A small multi-label image tagger, trained from scratch: patch size [8, 8].
Rows from block 9 of a small multi-label image tagger, named by matrix and row number. Rows with one number within an expert belong to one neuron, the router's apart. Each number is 128 + 24 x the weight over its row's rms, rounded and kept within 0 to 255. All counts start at 0. Numbers have three digits each. After the name is the row's rms in percent of the matrix's.
Before each expert's rows are labels from the 100 images, of 14848, where the router gives the expert most weight on average: "peak on" is the class under the peak; "strongest on" is what is common among them. Only what is clearly more common there than usual is listed. The data: made-up waving flags.
# router: router (model.blocks.9.mlp.router.weight, 8x256, trained with AdamW), inputs 64-95
# up: expert up (model.blocks.9.mlp.up, 8x128x256), inputs 64-95
# down: expert down (model.blocks.9.mlp.down, 8x256x128, transposed), outputs 64-95

# expert 5
peak on: flag
strongest on: emblem: no emblem; green; white; plain field
router.5 097:104130159108089109079181129142184116123096129156129120086088173121103100142206112129162115130113
up.0 063:118129116129124241124120130119168127122068133127118126127128035132128135131161144146126122126166
down.0 059:140134128131115116136159150160128137132138083132130134128111255126128119129137139119128128129137
up.1 054:129129128179136172143141076138124122148120169130130129121120062128128128130131130120128142127121
down.1 064:133107128098117125134093128128145133145144108141161123119129127126124123151131129139116127136147
up.2 061:147126142131128130128128126127136143125125128129164127126104089091131130107131148130127127145138
down.2 074:135119167135131125130128128130144130128128128121123111140120170139115130199126128124127126128124
up.3 066:085120129128133112128129101140109126114129117154109129129127125127081106099128122100117018127129
down.3 066:068138102187120137159137119083128105126127149138100085122085128080129114128118140152129147123168
up.4 047:113130145133145181131127101123150191113150117123143131139118100153213154132108115118130095140129
down.4 049:128126124101121111122131155122096098154153151183108130122140131107129126118128133132132138122093
up.5 052:129130140128142183135128128128133127126128157192128128128139128095138127127059121135124139130160
down.5 044:148128138128137071138121129127110138088128102129125143188128123181096128116211205151129090142122
up.6 056:106109128114128158142129129134127136123125142112127129114123121126108130109131089161065129085128
down.6 061:127128144136135130118118128115135130128128125153129075134133127139123128167128133130132103133122
up.7 055:139128141128121131127116125133146125145112128153140129140150134128127128069130135123071134128127
down.7 052:128128130127127191123130127131114129116094166128127103133127149133140114126131124125233130147131
up.8 072:128117106112129130128125133122121128125149134000128083128112131127128116136161082127130108118128
down.8 063:169127131143128125148129124110130125123097096243127136129131121130130130130131159149135112126123
up.9 059:133018130125123126128128129126078116166127143128127107123188132205127128121120147127149128149138
down.9 049:175069141126142162127162208128128129117126160005114126129125128132126109118144097131110129136160
up.10 116:131125129128100128128135130125102128139089093136118076163129052128129095128131127132126151128097
down.10 097:129131133124128132130129120124127136129102120133128125143111130148133128111141128136129136138159
up.11 051:108107110131134129255128119126118128138081184123140141132129027158142137205128180122073075128111
down.11 057:117141127130134127114149109135131144116172031133116148198127181096083116130125120155127167125151
up.12 056:100127138131129128128120160128128127123208115091132148115125163130130128127111125127148211131125
down.12 052:124128129109142132123128126126128124096063130251044122128128131107137128130111007159136126095127
up.13 283:128093142126159173112139167127131139118127117129196105139157129144109118180125131130121148135147
down.13 281:169133132173155120130111061139114126123136126129146129118097124138128181119111116141111163127143
up.14 053:125103131109128130089133129138129129128115134128125128129122136139128130129130128139122102123144
down.14 059:129128128128133130136128128126140117124130130126099143127136064128127128129128120133128146125103
up.15 047:127118134135113128121094134127129122127132120157127164149118145126092121152087149121127141156122
down.15 052:128127094121115128160111127128129133132125135113139137118198128128129128128140134103127128128188
up.16 091:124126133079096127142122100121156101151128142140128127122136129128109128126128130094069119129117
down.16 071:100117119129127164143160165136117130065126132129128163114114128080170127122139110128106124132124
up.17 049:104106127128200129122129185120142127129135128125131127124134128143130115082129126145142130124127
down.17 052:139168128141124084128118128128129159134149128128104119128098124128124135234141147133129128129117
up.18 148:127159096173129107163057128125112127122139121109091145140154160128124129089000176128127151113137
down.18 092:121136123136121163146095125128124130128059128136143133130132005153130129122133118129128128125111
up.19 063:162127128148123145135109128127126125098142114113130128134146029128133120128121156127137128128058
down.19 055:131128128122132120132128128139137127128125129128127107129133165132131128180191130128136127121139
up.20 040:127126127112127134128155158204133079131166125128130130128161129096133135107110114114118091128144
down.20 045:127137128123121132118128126018128126119090135128124113125167129147120128130117120120158128137137
up.21 135:136132132134157118130094121126041128059116122089115128115132168115153128127211106145142126116131
down.21 101:123127171128138019122128105129128130132153121100125144150124130129125131141150124136187127129129
up.22 044:126132130128070156127157134134128117139185153134121148130135086119111103058144129128145127100127
down.22 040:132130122126150132166091128124108126127127128125134132133134165128132102167127122102137132127185
up.23 044:128144130122139111140121117126108129151160105130117131119128127126128125108025171133131126128127
down.23 041:105117126130130152129205128074130103118000070126128115129138131117151113172204124130137128128121
up.24 072:126143128138130152102135091127134138132145129070122166128128109147127145117077157128134115163128
down.24 065:175083130127144063121127123127130125119108130123132126137127143127127127128129129127129126128129
up.25 042:114125116147157113127127142126125139157128143121118129124128142124140127139127126125128106146139
down.25 043:128126128126137135131154157125128128087125130127115124128128101122162122125128128144126127121135
up.26 069:145129138134127122118112255121117128150129128070124149129131089126159127143128138114128143129105
down.26 081:070121084128130128220084097107093124107116105127097121134126128126135128089107221104129129116120
up.27 084:135124137122110098113157129128128128131135112127151101128102106132131135145155126146131121134122
down.27 067:128147127121099152122107121141128136134129128134122166134153145107126132020090135129127132126130
up.28 078:060127122146125126130124105118128139108129117127151127132127137109092140118123128117137121111132
down.28 068:164170126130122155132128134206130108154131128122119131128131128129127131145130129128132133122104
up.29 315:145109136125095151113148156128129127130134129127127136093145130128144118149134174109128104119117
down.29 331:123128128128129128113135197091134128122122124115134129120150137118130144131078130105134129100128
up.30 076:143167133138130115189133126127128104142128125121125154130112044130127102127000138127136126127110
down.30 073:126134123141131159143157137104097128158134128097125128114126131148123147129145181111115133126109
up.31 119:128123161127128126125127129128121122098127132141127128127142010129128131104000128126148126132128
down.31 172:127126127129134125122134134128064128127181117129124211128135133132128128205095142126135127127128
up.32 070:154129129096130128128163129128045131128128127130132128129128182128127102021102129125129134137152
down.32 053:127113123157128115134147125108131125124127130070127087102094046125135040134224124126153131126129
up.33 056:136131128124127106129129125129129123144169125128126126128114134107121123123110116194160128144135
down.33 062:125130110120229043129159117074114091115117130153127149097156127134127137142138128035142119122092
up.34 035:128126105123125138148123129128155150134135152122137138128138132129128142131050123129125162120095
down.34 033:124128128131128124129124119025169126127125113147130125129207131196142064132182091167127061149136
up.35 051:129127073134143128131140129127070131106121138124106133134126132174136113132142128128047152142140
down.35 051:121114125122127161128136127133105128129160158113129123122129128129128128134118127134144122119131
up.36 061:128131129139125133104133165123139130123143139130117135130130148128125131133130156162144127082131
down.36 060:141135197123091057133128118101136073102128128121020118133155138141128121127112127128114111181130
up.37 075:125125128151125127163128126139132125129192113120128116142144116128119124127139152180150105127118
down.37 085:108125130089132128108117146160134128115097126112143129092129165143123130118131085087132136132124
up.38 114:126136126119048156128124128128118146129178086241130164128124128127127129107090117134127131134123
down.38 103:056131149127127083144124119126146132092129127116137124129093125103131144130131128123118141104124
up.39 162:127155119133112130147128083123045127113114091128148065129134135154080103110148144130128082128127
down.39 150:128127126125214195148137191124093129130129128113128117127137095128116118122149127116108144122135
up.40 092:128131128123126129127128119123141092113144129130127128129124113127138128192051128134090128126134
down.40 096:128128141148128114171126129147129128137129140134130133128033131129127129108147146121126146143135

# expert 3
peak on: flag
strongest on: pink; flower
router.3 111:094121151095057140151137182130109124149145091126118116119112148099146117143138117075105145132136
up.0 094:126128130149127129126138128111078122141128121113124128060124057115129104164232154148210129125120
down.0 093:123124166114128118128135194110139181127131129155113138139113129125133125128122129128127173148122
up.1 085:129101155239112117128127128123132070135122106035108128130138116116172128130133051126128131129137
down.1 089:164129125130148149126130152128115161129130130144148126127125138135129139127133157124099125119131
up.2 070:125121103128131120127076134131105108126128127189129134132130134128129141119128117139113128110126
down.2 066:127130128126127138172145096132125127136127095127143129119098151131121148109117132128126128140118
up.3 103:122125111126126129126126128128175183115093149125136127070132129127112102130134131123255137123032
down.3 120:128128091107126127128078146135123128114128106133114161124104140118131090132139128133129130128131
up.4 044:107128135127162130120127129132135143070130169124128099072221112132126166130129147123142124133111
down.4 051:127113112094135128129126138177132126143128121133142151117056136117151090121145124059128128126129
up.5 051:127127061130177106132127130122132125119121118128119130088116152134168029125129163129143098132115
down.5 064:128123121141000126127129137115135128128137103118134103125122124142152132104145128132094128137125
up.6 127:133171126151076116128122124127155105110135127172105124139128128135151126155125125146127088130110
down.6 117:127156125125127129128128103177142128107126126136104130161136076041107124128137131127141084122128
up.7 116:126107129059122129126128164121131121125115125139128154126130128147128126129168144125127128135130
down.7 122:143129152137146132128124042124128128122130135121133129126089159137127186128080125132123087113130
up.8 095:128092116119135124130128125129143074120108129116129157129107114127127128100109127116106125164128
down.8 094:128160136171131125128128140116123129130121118158129129111130129112129140181146128173062139128128
up.9 043:146159123128171127129168127118126131094129127128106135125127154140138110120130171127189128131135
down.9 045:121093132143089147143124128126138128148139082111101078128101136128090149196127127131128090129106
up.10 095:129124129127133137122129115125128089111129156128117128107128126132131133122127130131105125127102
down.10 104:128115137131128129137125137147136147123155096128143148160139145133152139119129131133140128123125
up.11 116:128128146104116142175101144150155128144096128144122126127128127129166148126132142098125208124126
down.11 112:137046113156129120128129103126128111049139127127047176126126124137127116135110103131143117128139
up.12 132:155128102128128127130128100104126125045118176115128131145126128186124128132128128158103128120128
down.12 122:129127171139111132174128132128129124136125107125134111127125134125157164136128103100129142132172
up.13 036:075090141108148124126144094128100070128128128171121094178131121131126132128139115115110079129077
down.13 048:221128136128130129084126129122154152126119125096120135126129129088134024129072128117122128155144
up.14 112:127128136128122129153099133136167127106123128148215122129173163128129132122127128043076136129128
down.14 084:126142123127130156128162132116127159116126149125122128138116000116129150142112121157129107127127
up.15 096:095126181135054133120124203128129138128065123122127126121148128118138117250121121131126122127107
down.15 074:117157147126179117164125128119129059128125145156107155117143129174126128041129124127122128127150
up.16 123:126136129128123128128124131128118138156103108128130144129131125157255113128108139127129100134129
down.16 136:128123186130092144157152222144133128242127128106129146128135088133130118128126124123080125161128
up.17 075:132122095149128133130128089103140131135122131132125128126118104145105122133138165108146122125128
down.17 112:128114098128081135168131131118128128128137128132139127127128131120128125122128107156152127113135
up.18 121:128135128147129094175129128128129114180118130076000146123128152127133132207129121127128127133123
down.18 086:129111132127109129121147094125152128054151156128160046127138135115131126128063126131131109121127
up.19 081:157124103104124107132129167121128110140128121128129121140122134133125097136127143132199125099123
down.19 091:111127127159124141130125129121145137139128118151132117122126028129101136103128136123113126125128
up.20 078:142122155127130124128107127148129175143176143122126132128129152101118160169122127129157123128110
down.20 088:128130087193146129121128074117120100128114128114130138113178122131129128100159124136122128124126
up.21 047:083135125131106124090124131140121162130033129142138128119145127118126086139133112133134089164122
down.21 065:176121128118127128124129116128118127118186133121145140128128120124122126120128128129128171106128
up.22 078:125143094099121122133123141125132111075173132096134082130097096133126111151131105150125108128128
down.22 061:128132125122128134128127136127098122132163087133128124128131145176129128139149147137134103129125
up.23 055:129024129127131116119122127128104128093128128134048119143160184128128118133148125126144133122128
down.23 069:116176143125141109155127141120223135142125149128132122188155127097111137128129128078122132128129
up.24 116:124139130134127131119140139133125110131132087130056127154090090128138149128128122152151130120153
down.24 110:128128117174179096118126121128126134128127145123126129116133126141132160127123173038122118146089
up.25 085:120128127168129127122128128121123155138127117129145079130000126127118127187151115129157128125128
down.25 092:108189151119130129107134126164098126127128137178124188134255123130122152134127131131116124126096
up.26 116:086127128106149126132135134133128134128128133132141135149127126130127119124119124200130130130128
down.26 094:124148126138133141128137168121080131149108159139134035127089134136118133134056123091126148112132
up.27 052:118176125128147117128128125161127157134132131107119127067109130136123124148098166110128143093012
down.27 067:110122151128125170128126159123124125128136078127133102126129127130131130089125130128128107128129
up.28 066:131121127101145149121134117134156184127120129118128135128141085085000073097129134124182147156130
down.28 080:072115132109170080134127130128101128105127119122121134128102130126130100134123154128128128121130
up.29 058:113129120128110086137128142130127145108126130127126129141119095099130127188188125127143129128127
down.29 075:141128127116153123129115128128177103126129117130125159140134175124084125125127124047131128128122
up.30 109:099137124051126127128155114171128166133128144132130141130128127119162118192127124138121129108133
down.30 088:124139184129150125128174151128122128127128116137117123128078123127118135039133126128117129127143
up.31 073:142162145117127113128118112165128119099069158126158129049118210155128110128085181113131130125128
down.31 097:129111126130136126165147135113186145147144129163061088243114073133109121124156122107129122157127
up.32 176:140127128137126135129128128139126041138164083012116126161150124105119149134129090151144126128089
down.32 160:127124128129129145133131109128128095166046079087134086135123104128130140054128133128152139115100
up.33 136:140127132122129145174126135138146126128116127122128126129124123192092127130137130127129059116127
down.33 152:129128114148140128128133106139130086024127143084134130128128131127124127125124114129119126127126
up.34 071:126126128122129059117165153128149088128125128128134128117129130107127127137128129130156118121172
down.34 072:089128122132132129101128134135123146136128139133127117128120081128068134146126128127136128140083
up.35 118:141115128087143126123140127120128000142128136117117126124105124190133128128120128086128128103129
down.35 089:124181132134121126134127164129125151170112086127117131128135128129126146128120124129139121129128
up.36 051:128127097128154124139129133127128185128128119128122117057127130107129142118073128128129152161128
down.36 057:129092128127131096129108175105126019168134128088122114134143128128154102129189121174117127128154
up.37 091:110127078124191097185115016128122112116130134127131128125126140120113124119127131128124137124127
down.37 157:119127128122130146128115156092068116108118145146127133151001128153090181139103130172129120109128
up.38 127:128064128131127129147128123105179130129128127128121128135134130199172150134127132135166126131128
down.38 113:128125129156131128128129116113135157102131139128132132132132146127171125128130101135192164136133
up.39 065:119112125172128120119122139100094143127124099139133113126130148127157160098145129128122128128124
down.39 059:139128129125128184133128115137126124128127145099129124129131127116139127123125128128122137124125
up.40 083:104115128127130091135106129126117128106171132129120122133128113128133117091127127147125128130125
down.40 085:108163135128127127127103129127129158124128128126130127125128140124132154129128128131128124133106

# expert 0
peak on: backdrop
strongest on: upright cross
router.0 100:148143142141155130167152129126086139093129144089159122116098145138138119090197136146149093125121
up.0 082:142146124130128115127149114112142106165128140127112125137127133127142116130139105138127140085067
down.0 091:121132100129129152128127131131114114127134129128137127127121163088131065108043131089119133149090
up.1 182:127120129130128122121128132127131130127146215121126132130123128126126072102125139146158096129087
down.1 211:139134059241085141131116123129128088133131000128128113095129125118128122169101112144127179129117
up.2 120:127128120162125134164129136129095128130130111138128137128128139127128113120000130141134124128176
down.2 119:130129128098128128130114111138136123125130128114113132123147109126124179122255080130130118121149
up.3 175:129129129131143129118129138129122127129096128167127132101134091128135129139111129128132128118075
down.3 106:128134123126137094135145137125125127122130128127112146128125116125156128163138111125130132128127
up.4 154:125129123122135122128128138128098124132129113068128183127128136125128129133101161129059132152126
down.4 107:136049153141155081175125134128149130115133150189129089130135129136130127125128093131160131121133
up.5 119:128107225124126119145164128093122121127107124124121112126136122123128128120123145127128141151131
down.5 111:128131128219130124126126127113113107128122138128124127130126143133091130131091090127128129127128
up.6 080:124157135127120127076151163141099130142127116134129135127126131128129125126142128132130124111088
down.6 065:128126127133129114133127139128135107109130112127128103121128102128125127182110188129130167132147
up.7 102:126128130128113129076142128125132128175141166129111065149128124131096116098169121129126155119127
down.7 100:195121127127128059141094120132107143128129130124113160133135157127159118153122131110130128127128
up.8 070:117126127129136130173134129138125128089119129127138143128129120131132132129023128124128128129137
down.8 078:142195129128129128122129126103133127155142137130103127126138147120084125105070129133125118128146
up.9 074:127110123128137123161131108127142085115161116143145136123133110138111129116130180123128127127135
down.9 072:138137195112142128049130125128130154090131135126126128129129145129129123128142114126127128117026
up.10 073:172144133129117128113023082122118128126129122132129130112128101113130131129126127128119128130170
down.10 063:129128128128151057130247131121104128131126050127128126141141180118156115128111128126119119119094
up.11 088:129135118141226255126124145131176121197111125124133126127134122128086133128191081121127136133127
down.11 102:130097128141128037119099120127141133126136108146129124130144122128109122127046122137128132100210
up.12 100:128130130109100135128140195121179131128157129135129149151168129126121118128129128130143141140117
down.12 083:127128138117097175165163113126126128106127133138128128135124128138141199124128141125134125128087
up.13 074:127128134129164103119140150166097114130127123133053144130121127107127115124171128123106126113130
down.13 095:127119133139126106130132016128130128127128131107142178137121123128129114104056103128128132130129
up.14 066:129128128082135108121158133127128114137100123063131137123126126117081143129133144132129128128127
down.14 075:128130128130193088127127151127130148116159117255128131124088133135129118129100117137127119151134
up.15 060:123135118131129126129192110131128129128125128173130223112128129103090128255125097125130161142105
down.15 072:142098127117130122024118138128131128088161115127133124124114128128119132046116134124114102121138
up.16 045:128137157110170135117167129130116127134126132113129119133139109135130127134130133124144127129124
down.16 047:128130128128123123197104129173127134115137142129174169196127128133127128036128116106126128089121
up.17 057:133102130137128139083120145135121180132134156182128128123110144082132122114163122133037130175130
down.17 068:127129118036155118149125097124118097130186167050115124126129128102128138121127129148120120141129
up.18 181:128128127130134088128122064128130128114125128105118180129119161129121058173128139129128118141128
down.18 103:125129161134127058125127137151141100117126135128139139101043128121111153129119170126140131151129
up.19 101:124119123128122128128102116129131128154083124074141125128131139128130111128148127126131130118145
down.19 097:142131085105127099123126159122126104122128117128126128145128137112136137119128126087128132123112
up.20 099:126137129103135126144130128134128096128116100139126129127150140114128124128143221129117102128178
down.20 114:146128142126128098134134123126128112126130136000102127132119126120122125031109130125150149120165
up.21 061:124128154134142111128133137167128141135119134128128136178134135114126126179130137122123118127091
down.21 071:132081110127128143130123118127081130104121142122003122128128129140144100081117130129133135129139
up.22 064:097114125129154108128127148129134128126159097130122148116128123131131127149128118122120119125121
down.22 058:139126137129145129122119123128128121132025135124134084116116140139185137134127131127128135129123
up.23 081:128131128129128128129215125129106128128126171128135127126126126121179125128090126122095149107128
down.23 080:126127185136128120134129124127127171142129124096089124107145110130107153120152118127127128135131
up.24 133:129128133127109121113123130128068089132110121203128103120171132133166112145086130125092109128132
down.24 115:040176146126139120119146114207123132101128129129128132143115157156129124000136132117134193126125
up.25 059:123113108108025132143219122143131172132129112163131124130120222116128128127119097165122125122126
down.25 075:165123105127183132119128132082115121135148145109120123127113084137128130126149126109128127122093
up.26 059:128140182180123121136131137131110107169185131126138125127126128136129117142172122146125128129123
down.26 062:130156056116226129130128097129129157130109120134126128124127126129134163111075153124120132130122
up.27 066:127129122127108218129094126122154114140127129129119139114123128127127131129167142131107128128107
down.27 075:124129135129128074128129108128127147075181144130126044142127124128128129162061092118128112130128
up.28 064:129127127160119111132120124128106124232117128130097092127127127105139095171135129127158096124127
down.28 071:113071140131126132127133118175132132089128187118134132172129104126195138126111201129136127137126
up.29 065:129149128128123127133128129127130137166123173085116071179129097128127127143127129128126128130122
down.29 073:126135126125137126129099127179130134096129121151120127044130126110126113132132073128136133131124
up.30 127:129131127148133125161105127105125126151134120140198124140131123129137104189089128107131124161131
down.30 164:141126128149088129061128101111132105124145134126126127129126133126129071085120126106141123142125
up.31 088:123125124122124251128125147128045124137127126113129131129127054133137108141129141127128132130128
down.31 079:134127149125129089129097104132219128090127128135128154135134138130131192122130133120125103163126
up.32 054:125201127119138129127118140113107105139126255103129057131116156131127127127120109120123130171132
down.32 051:129133168154131132125117130132129129128128068119095136128112105132075174114120076150137117085101
up.33 053:128131103133103172128204135124127129186119144134128119122116130119137141139151136125130154131136
down.33 067:074129137047133130126115150130127121093124145116108114107121144129122127128136137130070107132133
up.34 203:130126105123120096130050124123136130130114120177128104129139119121110121121132120116127152090128
down.34 166:128116159129119111143129127140128129125126129090141127123119038140134112129122142132129130097129
up.35 059:135120083129159124133124150130139151133107135098133155132185061127129091096131129165126130129137
down.35 076:143100146149173167081136127119129146134144138149132096143144128142129193129110128128141122113134
up.36 089:129128105124128182123127133115140149179159165149184128128149119104128155133100176102094114128119
down.36 088:144128144086174125128131008128122120126131123129121101131139130128114156126181151141133167133125
up.37 072:116136128106162095126238176133126128128157128127123127117128127080136112126129135132116110126115
down.37 071:138170137148134128119131118135138144132090116164124098145119135142129121127125131119125193129194
up.38 084:128130128128129128193150134128141101255188133120144102123116126103122111128128129133144127155128
down.38 091:114132126130121147128127126124125141000119147130106125129130134125125140181122142129119142128127
up.39 062:184126135135128127085128137095167128121113247122145088127115146092127129118127134132136189151119
down.39 078:105141119125119130145127144135125128126156062124128170124122056128114219215139132114099123146128
up.40 091:127127149128113134133128123102126127128125130128112116131179135131117126093180104128126127124127
down.40 078:127126125122124111122152128125139119115128115139135125134127120137128121087128138128184132133179

# expert 6
peak on: flag
strongest on: grey; plain field
router.6 112:135082129124145074099104134157093120164147179099114120140158135141138144097079114103126160145149
up.0 116:128125126128123068121147119128130130115123127131084128140154255129129124128128128118140129116126
down.0 094:129127127128126133113139174129145128128127154129135074142127122140130128134188089120159114137133
up.1 053:118129129114152099127126126161101157130135179192127192121137139132132129128145128128122146129120
down.1 054:122148126136117119133165245128143128120132059129127132139142126128120124138107218163123127128127
up.2 067:128128103135141138134128144118110115128128128126133160174126127107138130128203128125147129128141
down.2 052:123098142216117123155169118127127127160078128129125128128134137150165129128046115211118129127132
up.3 043:135127105121142134129128125113139121133126126133139129130129128130151130137128120128151171126131
down.3 042:129130127075113125130142039100123127135131104117099118134126128119080127130130132128124077128127
up.4 051:117141145090172039098146138134127133132143154128121166128033125098138133131110168130125135123128
down.4 055:125132184131118128076210128139129014100109129134126116197137139131124127100131131125082137129128
up.5 080:128160114130120107097125124130160127124133214132131137126128140128126128125113148128160130128128
down.5 076:125125123066166130121132134128128129134127093101127101125155124131132170164120103129124123128129
up.6 121:128129128128124219105128130129041128017129119128093135129123143130141132101129126116114147128128
down.6 080:130143112129158147129206127125125100140103140105128183133130142110126157153102117126138127127136
up.7 092:127167125114099129128114152121144100122128123121152124129128122077129129161128127130130114128133
down.7 077:113142138141129120187133117108130105129121083127096155113127050130130057128117150191116128132127
up.8 094:126131136132125128127169146133129123110129129133128141152136173128129128123118128128131128116128
down.8 085:125124098140144136158125128130128164122118076184182135086124154115124136123118124131136125129102
up.9 088:135126136127135129134141104121128109122079167107130140141129125127122104140179126125124133139153
down.9 087:131131088130073127132129115130078133154233072146128129126108118114042128127076130128151153128062
up.10 040:129132135137128142127117129110126124093193105131119135128118255136127123120129131107122128125112
down.10 043:128130127144132101128128129128181135128158131132113138133128099155255125122134107135125124134108
up.11 087:131129138119126159133125126111060122118129125136147128130130129130134129128128125092097123123128
down.11 061:129130140126108123204095124128125135130146116129117059130128150139132154035126122131119171146129
up.12 064:128148122124127127128184129087121175163129081129135042129157208128115129170114099187125119126138
down.12 066:129126125128204137137126128146225131128117155132131114127128125140136145158146186084065132126128
up.13 039:131122126115074155197109132127133128116130134130090143139143127130143126119128119132132127122124
down.13 043:128129098153127128129127149100129128129125131124129129127095112128051167127114204128136130125128
up.14 111:120159103122130127132119151128142128047067111146129103123088158128132127128255121131211128127107
down.14 076:148152162135129127130184133129159130146125129000126147116125066128072130153105172128127129179130
up.15 054:142128131128128156118135128124149127126192107124128161127128134130078136128135127116130128127124
down.15 058:131067121144133127134129128127127119128000115153132130119132146139143125107128129124124100114128
up.16 077:128127154150078130144128128090135110124127000118117128124138019119131153131208127133139128106127
down.16 067:178126122123132128228127127127012114141128175209169119132125130127112129129099128129133067124124
up.17 040:130110149142125120173126120129135092207125116129142112127130131097131134130175123111130124124128
down.17 044:124127130134121127111134123136135161123204120135163126150133120128125135159081128132113129123126
up.18 087:145133074125134125121122128123133079129129132128129111129127128127128159103166136148128030134118
down.18 081:128126129121130123137139109124115129179126128129142130128159129138122127124125100128121127098166
up.19 058:128124128137124127130214127117126128133121175115077087141122100120068130122139127126071135129123
down.19 056:095157120132118127109095117125135128120128114128128119120128136113121127174105133126129129133129
up.20 068:133097149144125163127159150134102128146112126168142127136126130128187128128123068123148020137134
down.20 071:128130151148128128147128126128126128142139127120136132129130129128128113117125133129086128130126
up.21 093:170129125130148118178123134114143122147147118128193133120130121138108141113128132181156087125126
down.21 105:129129134138137144101131162133123134100110092142126128081132146125127160167121135123137128119127
up.22 069:134126125144115128129132128128126112101137136130130100127133131183132129136131127126128121129128
down.22 063:111068125128134124129120116142122126200136042133119127128140126126098131130129081127058129103113
up.23 101:128127128128169129132126174121142127128086122127131114128148136134128128142141127020128119126128
down.23 084:214124109129133097159128123120103130130133116131126102139093129135133140130120114135127118128131
up.24 134:088101158107145128153131140132127167128121128117111133141133113114143128139130130132128194116128
down.24 155:116122133094098138175125166133104090130126126127129112124132086130127118160094135118140121096128
up.25 052:127125135130090155113119134141144125137177126113126122126122131146137127143131013127140126131137
down.25 050:112153106125151126175090131080128128127094131128125123126118126120121096128102123128139127109135
up.26 064:116128128128117137127130127130127127128141080123140125137147174044132150122146127107126112134122
down.26 070:128128129110119148108118127127124131129113186131091126063127088129105124167140144109035138134184
up.27 148:128118129139128128130112209104123128129099129111128068122127074123147125033160067127122131120129
down.27 074:125092112130128118127127127124122131127125135139133124146127124217128115222128128138206133192132
up.28 052:128128123083138131136137130140132155092128138124129128129115128131127084147120140118143127128129
down.28 047:130129130200148135138130135132182132141127123080131125128127103130182125104128128097129115099096
up.29 057:131133128120104138130105151130137126130079128076124102130133100128108133126128121124105135126152
down.29 059:128126121118122122147119228107123127122128127141128133128131120129129128080099162136147127130128
up.30 062:134147131141172106142124122127134100088127073121110128109122130129158126101104173127124110136128
down.30 052:118122122116121141086128119120129121124129128168130140128125106128133130120161125134137122110125
up.31 049:126127128106128122137119126129188122113128129130107127113131186146160100125130122160074190131138
down.31 057:128126147113128093107128152179125146135124129113128129126129128127123128129108127140206129127089
up.32 044:128119133128133140124131127091134136136135182126127064145195122137127129118168139131138128131159
down.32 052:128127066126130111112087123126130128051190118121128108128133127126128174134111166126127130128118
up.33 052:141099129163129128154128128128134132117111157115134181125113113128135123129148151168138039124127
down.33 055:110129129134128129218123140128119129126134123186117039133130130129091123128094130126179124140125
up.34 029:121125119145149128114117128136130113141128132135138115139096189118120117129133127117116128126127
down.34 039:129129127128116130119133137165103163132133131122132107126121127136134130130127122129129120140146
up.35 069:128148115136148147105168161118129128151134116149117128161116161128176126128132134122128129128129
down.35 077:128129122149118104093128127165132213123122142128117127128137137131126122147119128131070129133127
up.36 043:129132130128152152100128117114168121134147127128118137156125142122125127143156109128084127193129
down.36 045:129100118155126144164128130127124130080128124130102128129127129118134129169000088124127124124121
up.37 075:128128140128133098128138121167125085227130140060142129112123118155092121130128128148125128152142
down.37 083:128108125139127125071117127128155141126065124152133132131136132099112154126076102126174128125126
up.38 067:181104115154151128132128127135138129130127120132147129128128145178137098123162127204120129128125
down.38 067:129146061170100145115107128127120128128213129149156128139121121122126133124102122128101124141134
up.39 090:127144129129128150137128133118170078139157088137134126127121084128128128062122129136140161130129
down.39 083:126127127129128157127119130146126128128155152129118136134148125129130128133128136124119128158124
up.40 075:137111125141135153123127129130128140152185128127132130135130179186127129120084129117108154107126
down.40 071:128128141128127127126147141127167085127124128137117128128133123131124125191213135137142125126128